config.yaml
encoder_arch: "squeezenet"
model: "contrastive image-text model"
dataset: "scattered letters and digits in many colours"
train_examples: 195000
image_size: 64
crop_scale_min: 0.8
horizontal_flip: false
tokenizer: "char"
vocab_size: 42
loss: "softmax"
embed_dim: 256
encoder_norm: "groupnorm"
encoder_activation: "silu"
encoder_weight_standardization: false
encoder_depths: [4, 7, 4]
encoder_kernel_size: 3
encoder_stem: "single"
encoder_widths: [128, 256, 512]
text_encoder_causal: false
text_encoder_width: 128
text_encoder_layers: 10
text_encoder_norm: "layernorm"
text_encoder_norm_position: "post"
text_encoder_activation: "gelu"
text_encoder_mlp_ratio: 4
text_encoder_head_dim: 32
text_encoder_fused_qkv: true
text_encoder_bias: "all"
text_encoder_qk_norm: false
text_encoder_parallel_block: false
text_encoder_dropout: 0.05
text_encoder_inner_norm: false
text_encoder_drop_path: 0.05
text_encoder_positions: "sincos"
init: "trunc_normal_002"
residual_init: "zero_last"
optimizer: "muon"
muon_scale: "original"
learning_rate: 0.02
momentum: 0.9
nesterov: true
orthogonalizer: "newton_schulz_5"
adamw_lr_other_params: 0.0017
max_grad_norm: 1.0
l1_shrink: 0.003
max_steps: 14800
batch_size: 256
epochs: 19.4
lr_schedule: "linear"
final_lr_fraction: 0
warmup_steps: 440
weight_decay: 0.003
adamw_weight_decay_other_params: 0
Rows from block 12 of the image encoder of a small contrastive image-text model, named by matrix and row number. Rows with one number belong to one channel. Each number is 500 + 40 x the weight over its row's rms, rounded and kept within 0 to 999. All counts start at 0. Numbers have three digits each. After the name is the row's rms in percent of the matrix's.
After each channel's rows are labels from the 100 images, of 14848, where the channel reaches its highest value: "patch colour" is the nearest of a few named colours to the mean colour under the peak; "responds to" is what is common among them. Only what is clearly more common there than usual is listed. The data: scattered letters and digits in many colours.
# sq0: squeeze pointwise conv (encoder.blocks.12.sq.0.weight, 128x512x1x1), inputs 0-56
# e10: expand pointwise conv (encoder.blocks.12.e1.0.weight, 256x128x1x1, transposed), outputs 0-63
# e30: expand 3x3 conv (encoder.blocks.12.e3.0.weight, 256x128x3x3, transposed, each kernel summed), outputs 0-63

sq0.56 070:497500472500497494500493503507500500498483505488500517488500500500500500500463522499503500499508500490494500453500502535500500500500500500500534500506500502611522500500500
e10.56 065:525563539505546522509504513488534450559515507509606585504528600588502569503555542625507531511514500467478500500470513501552490486512500475498500522500500500502517522503500512500500766500555502
e30.56 040:500500500493501504492500520500500506500500477500500499483501501500500487495500496500500503494498504515502504506502503497500500508499499499503498502497502512499509509497496501502496504508500504
patch colour: pink
responds to: purple; count: one

sq0.88 120:503500489500501499500513507482500500493485498539500500529500500500500500500536500482500500521535498496513500499500500604500500500500500500500500500494500505500447500500500
e10.88 089:486502506500457477500500474448500330429510500474388474500490500500466453500500498519477529483495500506483492500492486509459482507500500496482491573500486485503429494503500470500497477479487450
e30.88 198:500500500476500563285500487500500528489500283500500515510488500498500484493500423500497475507503495502442500479528437478502481499483488500486446495461436498502508508469435502496474483470488474
patch colour: grey
responds to: count: two

sq0.74 124:512500500500507499500501522501500500482526497555500500481500500500490500500516497505502500500541499480513500498500500550500500500500500500500500500495500571500502500500500
e10.74 125:500504520500468526499499500453524497498525499500497514500518495499495500499513570432500499500499500500500500500517487515493500642514500501500500620500500500473521508478500500500500524500502499
e30.74 122:500500500469438505509500476500500456503500507500500498505481497509500502552500481500512396501510486504515500538498454501500494498478511501495455502520527509508505504504528513509503507518505497
patch colour: grey
responds to: count: one; the character 9; largest: 9; the character S

sq0.9 109:499500502500511509500551499506501500434646582499500501515500500500514500500507489498500500502541509557506500488500502478500500500500500500500500500498500495500558500500500
e10.9 095:500542550500544638500500500398477572578480500500463594500501506503539500500571506504500447500500500522505500500515512531527500629519500499524500474500500500478513465426500499500500524500506492
e30.9 144:500500500560505483497500538500500500473500508500500516468487506494500471466500495500501525458485499513521501509498450510505487481547506515510500507493500487509506505494474508501501538516503487
patch colour: brown
responds to: count: one; the character G

sq0.33 089:508500587500498500500500503465500500500509497495500500496500500499499500499464485501496500503505524505709500618500500525500500500500500500500500500415500499500659500500500
e10.33 098:500493499500478390500500500570500404500385500500499557500506557500445500500501497564500565500506500424501500500543473530518500479500500505500504489500500500674491514577500500500500462500495438
e30.33 029:500500500507476509483500517500500498503500499500500450515476708501500516489500444500513445477502524487452504525568485528498489492497521499492507500593487462502549489497484527502483524450504510
patch colour: grey
responds to: count: one; the character R; largest: R; the character P

sq0.96 098:498500499500505501500468468474500500515500529642500500534500500500500500500537503501502500507521537491518500443500500497500500500500500500500500500444500494499501500500500
e10.96 101:500483592500490534500500500528583462499479500500509398500412458480487500500503503537500506500500500404557500500430513503521500531504500500500500474500500500359475501460500500500500536500492484
e30.96 034:500500500497506497490500494500500497500500487500500512479506494500500508503500493500501499529513511495497499510519499537499513499467468493483485500503495498500510493479494490487502502496464501
patch colour: brown; grey
responds to: count: one; the character 8; largest: 8; the character 3

sq0.111 112:499500428500500500500488543472500500498500480500500501508500500500499500500534476485491500490467495491494500600500500486500500500500500500500500500481500517500514500500500
e10.111 126:500505500500505497500500500618514496498472500500502579500516489500531500500483494556500458500500500285426500500484488394505500454496500500492500511500500500465558486613500477500500486500474494
e30.111 083:500500500451430536498500533500500526508500507500500554497464623500500478466500440500477424429368516516541504527489459495510493498501498485512501496498483529503480510480434497505486513521487509
patch colour: brown; grey
responds to: count: one; the character E; largest: E; the character R

sq0.69 082:513500545500500494500464473502500500502636391514500500498500500499475500500628491436497500487450529482515500501500500559500500500500500500500501500318500534501421500500500
e10.69 066:500527565500481540500500500438501511352482538500496451500497497470633500500520486427500635500500500486529500500471469536507500491455500499506500498500500500494508541446500499500500338500515495
e30.69 007:500500500523441492510500515500500520501500505500500493507516493501500493523500459500500514326411538499502500505500519507501537618542470506440513499488502495500495509487508503500487542499515530
patch colour: grey
responds to: count: one; the character 6; largest: 6

sq0.22 089:496500491500490489500474488509497500518515490497500498618500500500448500500505501516501500486473493465386500516500500473500500500500500500500500500504500500500496500500500
e10.22 100:500499497500461426500500500394560603498500500488421515500496493500429461500507459485500451500500500361488500500464551447460500501501500500500500566500500500461529512436500502500500478500506478
e30.22 076:500500500534513514527500440500500529483500482500500493535516452500500495506500467500500570492563492524482513375535432473506520491549478492509498507486489570508540498489494510543492493498490508
patch colour: grey
responds to: count: one; the character I; largest: I

sq0.6 096:487500523500500497500497501498499500508417646413500506495500500500500500500555467479489500496368507500375500748500500498500500500500500500500500500504500476500483500500500
e10.6 106:500500567500498373500526500492510446585484500500485475500597465500684501500436497507500490500500500491473500500466530493496500384498500501500500639500500500544486409396500496500500534500550486
e30.6 070:500500500531495515503500497500500500502500512500500492510540516492500508510500499500476463519495483492483500492496578484500502505489514476576497501526515499499489526499546497495504475505500510
patch colour: brown
responds to: count: one; the character 6; largest: 6; the character 5

sq0.101 110:403500491500524500500538534610500500480554495457500499499500500500490500500585500501512500483517502494520500503500500367500500500500500500500500500500500496499506500500500
e10.101 123:500467548500458499500500500480513448498499500500545353500447501500506503500527426565500526500500500574524500500492455508482500434499500444509500472500500500528447499485500500500500479500505497
e30.101 091:500500500522517504502500574500500543503500558500500493500332521510500527596500503500497489501437501499505502443499466503500496504512520507495454497508514480501486496499516491510522484493491492
patch colour: brown
responds to: the character V; largest: V; count: one

sq0.43 082:482500489500527505500507497472500500503474412697500502505500500500501500500497496500496500504512517508412500472500500424500500500500500500500500500513500498500508500500500
e10.43 095:500513548500485488500500500571519471548499500500526488500510536468398500500506445524500499500500500425428500500593576546479500749505500498492500460500500500507501516509500499500500495500457563
e30.43 041:500500500401389504507500500500500503499500490500500503486580494500500490489500497500524494433485441484503503503504454491500488500517492518444571499506521477501501485498593500492509497509488493
patch colour: grey
responds to: the character 9; largest: 9; count: one

sq0.3 146:495500499500538499500494506504495500501501500503500499797500500500498500500495500485501500428485494503481500500500500491500500500500500500500500500486500501500503500500500
e10.3 120:500526477500502502500500500494476487511830500500530454500514394493529500500523499476500489500500500494535500500450498501516500501500500504500500500500500500520485495494500499500500478500507527
e30.3 175:500500500491513488516500485500500545499500515500500617105518498500500506489500508500499503491516498485496485495502512493498502493512500499493497494502500491498505488497491486480478500495533496
patch colour: pink; grey
responds to: count: one; black

sq0.70 092:527500517500520493500660410578499500441495500646500501507500500501500500500443451486495500520563512514452500512500500431500500500500500500500500500378500464500510500500500
e10.70 104:500503509500463490500500500545504486518503500500457530500441501500474500500536493492500463500500500482463500500462507459470527497459500500500500375500500500523437507512500498500500542500463550
e30.70 134:500500500338512524412500494500500508490500522500500517471476513500500501446500498500511354517489490514512500482497405485501474492490486463473464499515494505505493494503519495500521450525520498
patch colour: grey
responds to: count: one; the character N; largest: N

sq0.82 100:516500496500505492500510454492500500497505498525500500528500500500500500500490496515493500500501435496491500477500500513500500500500500500500499500528500479500471500500500
e10.82 068:500498402500377515500500500329447535508434500500507492500369499474477504500483483438500382500500500474529500500417526475483500420500500499513500476500500500557487425518500508500500380500519527
e30.82 138:500500500489530532562500489500500542495500546500500535550486496500500512493500502500496523501471473497495486508520486539495510496498490514492495497480488482492478497495461488499484472500498506
patch colour: pink
responds to: blue; count: two; count: one

sq0.36 097:496500470500497502500502492468498500502508441495500495431500500500500500500479490594492500510505559479493500331500500366500500500500500500500500500684500504500513500500500
e10.36 090:500477553500508469500500500534527550502500500500503425500502510503523499500594494348500500500500500511533500500405520429522500364506500502498500427500500500504475500458500500500500523500566501
e30.36 108:500500500585495475534500469500500508499500483500500533507579492500500488524500495500501517530486497500580500511498506505501483490525496507453521503457527513505533499497511499486495568484483515
patch colour: grey
responds to: count: one; the character 3; largest: 3

sq0.97 112:501500484500438499500551500575500500566473482501500501055500500502500500501497603504505500516517504557433500494500500498500500500500500500500500500476500496500500500500500
e10.97 109:500504479500561515500500500478498467508433500500491505500487536516506500500507480451500497500500500487527500500613480490461500524500500500498500445500500500552498515605500496500500742500482504
e30.97 041:500500500494505500460500574500500491512500504500500639312499505500500489504500500500500507497495476500500501512490496493501493500499499504461471499497496497500497498535497503490486523498496502
patch colour: pink
responds to: purple; count: one

sq0.99 127:490500494500469511500511482497506500503498495499500506477500500500500500500504499497500500489516556497503500562500500500500500500500500500500501500491500493500499500500500
e10.99 112:500502480500541476500500500471510532481697500500583485500477451514496500500514453495500499500500500499496500500515491506486501449507500560500500497500500500541509494486500490500500516500504512
e30.99 023:499499499441642564497499447499499462519499488499499467427562520499499485496499477499479464492466560499508505468519555528499519495533452521536530513493483495492581538474439495498461485529508484
patch colour: pink; grey
responds to: black; count: one

sq0.11 112:500500513500495500500457497484500500381506466637500503505500500500501500500483443487490500532505509499491500501500500522500500500500500500500500500499500502500501500500500
e10.11 098:500513418500517525500500500532443561494495500500495529500493504500473500500452498600500454500500500579446500500539497488514509397466500499503500455500500500408558499519500501500500470500502505
e30.11 104:500500500412514481593500484500500494506500494500500509476602438451500466514500436500486465603582488503512514493496610505503505502488540493491511503434502539509507509486469495505496478519447528
patch colour: grey
responds to: count: one; the character L; largest: L

sq0.38 083:482500485500508500500466495534501500462495498491500500506500500500501500499429521537534500490461561522605500543500500482500500500500500500500500500530500499499444500500500
e10.38 082:500373607500517603500500500488481504500473500500457520500477548533513500500443520546500520500500504551496531500487504486500545444509500500515500578500500508421510557505500502525500438509497514
e30.38 011:500500500496509586506500512500500501501500501500500479561516474500500531499500466500499493417607491500455499468525486478499514485549415538489468497463536482497495482499485480482405507512504499
patch colour: grey
responds to: count: one; the character A; largest: A

sq0.89 067:483500489500498499500534475617500500479450580497500493486500500530613500499529514508496500503484495485526500511500500370500500500500500500500500500461500501500388500500500
e10.89 077:500524474524494533504550500493324539487496500500577465536564500500495500500548585536500545518500500505499500500492382524455503558483500502487500479500500500496503366518500501500500574500436648
e30.89 008:500500500470449478552500448500500475502500503500500496472481529499500531490500538500500785488483514468495496429463472504492515462446500451525457498527477496485525490481595498482552502458511448
patch colour: grey
responds to: the character 9; largest: 9; count: one; the character Q

sq0.94 064:455500507500528487500509454514498500429513498478500500526500500501494500500475501498483500507631463441498500367500501681500500500500500500500500500475500503500492500500500
e10.94 073:502498493501437490501500536493537544588607500502633449501495450505546512501475541405501445546504500459421500500499434502512500514500501500500500503501500500449377459503500500500500530500532509
e30.94 007:500500500518513513503500529500500488501500520500500495492506501498500519478500594500499500487522518515501498465481483510500502518458484505527477498518521496490504501488507510503568475453494470
patch colour: grey
responds to: count: one; the character G; largest: G; the character 5

sq0.0 096:492500514500501500500498493497500500816527527450500500468500500500500500499640263491511500440500500505160500410500500516500500500500500500500500500500500517500465500500500
e10.0 090:500494498500480510500500500494470540610517500500500367500506502515482500500565501414500614500500500449497500500562430457504500494516500492500500463500500500543443506497500499500500503500585451
e30.0 079:500500500336518521496500501500500510542500505500500578519248511500500511510500529500489445425503488492511500511527516500500501504518480494499495500535550506501511479478503496503506502514510509
patch colour: brown
responds to: count: one; the character E; largest: E; the character Z

sq0.14 117:501500496500514504500500498429500500543526511411500500509500500500498500500480497475502500507500506508499500497500500498500500500500500500500500500475500468500432500500500
e10.14 111:500544516500560501500488500514496493503507500500511496500549467498492500500438485260500505500500500432468500500422524439504500505472500499502500486500500500481522468484500493500500400500500504
e30.14 130:500500500473494497524500443500500500503500477500500484521475487502500498478500484500500482468481496482502498499492496490500507504468492456498519501508503511499487493516504486487502497488485499
patch colour: brown; grey
responds to: count: one

sq0.110 129:502500502500474322500516497513500500494498434516500519227501500500500500474499500502506500499495496502490500504500500501500500500500500500500500500504500500500500500500500
e10.110 139:500532493500585500500500500507535452502383500500551517500530473500478500500494494481500511500500500520497499500502499495500500513499500496492500465500499500503497490485500500500500497500501496
e30.110 087:500500500483467480496500492500500833501500510500500573517506519515500542505500516500518495538511495505537504498503484529505526504501506489500475508521516513518499481502516514478499449485505517
patch colour: pink
responds to: brown; count: one

sq0.76 080:441500572500499500500529493383502500460519513392500500491500500500543500500502366484505500500513524517476500631500500501500500500500500500500500500499500502500367500500500
e10.76 089:500490501500478533500500500559474444490491500500498469500472500499481500500495488587500500500500500413459503500491652544512500504500500502499500499500500500398498437494500501500500483500397382
e30.76 015:500500500500424499522500493500500504501500490500500520523514506500500592551500481500500494477507487517528500480543500483502472507495530538508501502492271507506519504497505493498519681450512520
patch colour: grey
responds to: count: one; the character H; largest: H; the character F

sq0.4 122:518500495500500498500505490423500500494443499528500500507500500500500500500477500490502500497505524500463500532500500520500500500500500500500500500550500493500506500500500
e10.4 107:500454450500463483500503500513436476500491500500502503500550500500505500500471504502500440500500500494435500500467489506474503500499500500501500502500500500499484516364500487500500448500457498
e30.4 184:500500500506502509536500501500500498505500466500500500486595413504500511342500493500473465515499504488505503492467501499500505473484495474481492492498516494498505511497500500489503524503503503
patch colour: brown
responds to: count: one

sq0.93 101:505500485500504508500500466499500500482500369560500498526500500500480500500496489500505500606501487560493500480500500355500500500500500500500500500401500464500502500500500
e10.93 115:500397379500453548500500500502492507486454500500490610500491500500445500500434480547500400500500500695521500500502424382490500462498500499501500513509500500493510510530500500500500473500504508
e30.93 099:500500500490505487521500486500500497491500541500500469524477533500500517448500474500500545536501513516466501494505520531500514509531482515534491505485494489501494502433448509498495512488513493
patch colour: brown; grey
responds to: count: one; the character M; largest: M

sq0.8 098:499500377500501500500527497497500500487502446500500501529500500500501500500487514501498500500511508498346500497500500276500500500500500500500500500530500499500546500500500
e10.8 099:500443482500426464500500500457492403497480501500478503500549541500503500500503502494500552500500500488461500500392478505506500481599500505499500494500500500558532514550500504500500454500580507
e30.8 037:500500500286499504531500464500500482499500504500500497507549504500500454509500504500500472450461483505492500496493459457495474486502524487601494495516521466493454504501529506501547284559479482
patch colour: brown
responds to: the character J; largest: J; count: one

sq0.92 100:493500504500487539500496499495497500500498496435500514158500500500499500493601505520513500501500494500496500515500500501500500500500500500500499500515500498500500500500500
e10.92 125:500515500504483474500500500503517500465465507500499522500496516549495500500513520458500427500500500515470503500498498503480500435526500500500500518500508500499504497500506499500500670500507498
e30.92 098:500500500509505518486500542500500495559500522500500452037485508501500494503500497500500504467497490498506499523483504494500501502485502506499486495499506501492486499520497502493497502495485497
patch colour: pink
responds to: purple; count: one

sq0.26 131:536500515500513510500498544479500500429499507523500499502500500500500500500500494506526500481542500493508500504500500526500500500500500500500500500507500524500506500500500
e10.26 111:484510452500500504500500500505519581510510500500508485500436501500494500500492502641500491500500500380499500500407484483511500562500500489484500478500500500375473631547500499500500375500514446
e30.26 181:500500500479486517457500517500500526499500500500500503499542460494500493495500468500509496506509507506500498508499555521502509495502537512501542500503542504509467494540521500514501463506529533
patch colour: grey
responds to: the character 4; largest: 4; count: one

sq0.45 098:502500495500505501500528494489500500599486629500500499481500500500501500500517483498502500492502520528549500539500500602500500500500500500500500500507500501500531500500500
e10.45 071:500470526500488501500500500411578500507499500500513548500494517499601500500509499495500421500500500485484500500513479472514500383488500538498500489500500500520515486536500499500500576500556500
e30.45 067:499499499489514499503499496499499517515499504499499501503488501498499506506499494499499480498495475476498501504508503498502496479498513497491500499501492494527463491501499503502506478505495512
patch colour: brown
responds to: the character 5; largest: 5; count: one

sq0.57 078:464500497500499496500498456490499500497507507499500500446500500500499500500507490493496500488493477508499500493500500501500500500500500500500495500500500478557593500500500
e10.57 068:499552523500508502499500499544544444517502500499470492499588503500463499499553468585500543500499500451506500500514523486549498565500500487498500505500500500501514494504500495500500473500522499
e30.57 106:500500500501518342600500502500500499508500491500500496512500501524500469512500446500509496497488498500487502503507506503505496493501501507497501502502490493523502493506499506503502509505501510
patch colour: black
responds to: count: six; orange; white; green

sq0.98 168:524500507500538499500499492504500500503479505502500500522499500500501500500500493497505500498522500500501500501500500492500500500500500500500500500500500501500503500500500
e10.98 199:500501499500600503500500500502501496506593500500503505500510517500485500500501499460500460500500500515502500500503497498498500490500500505500500500500500500496502505486500489500500511500486540
e30.98 141:500500500517485508493500512500500673511500501500500543476503509495500480487500496500503487493505473495498506487494497494500508508490523501499560498504509514498498505501517497490499469475451504
patch colour: brown
responds to: count: one; pink

sq0.104 107:272500717500497495500505499514502500478498606544500503478500500499462500500504337499503500512502501516563500501500500511500500500500500500500500500675500525500469500500500
e10.104 113:500513511500500533500500500485481558458527500500500468500617502499516500500575484495500388500500500489501500500468569630465451594488500513513500510500500500579465535416500500500500422500470493
e30.104 081:500500500857498529504500507500500541451500495500500495499555583506500499475500532500493538516549498537497529484511602432503499539469504497499519501490488512508506508491472522495513491489503504
patch colour: brown
responds to: count: one; the character 6; largest: 6; the character O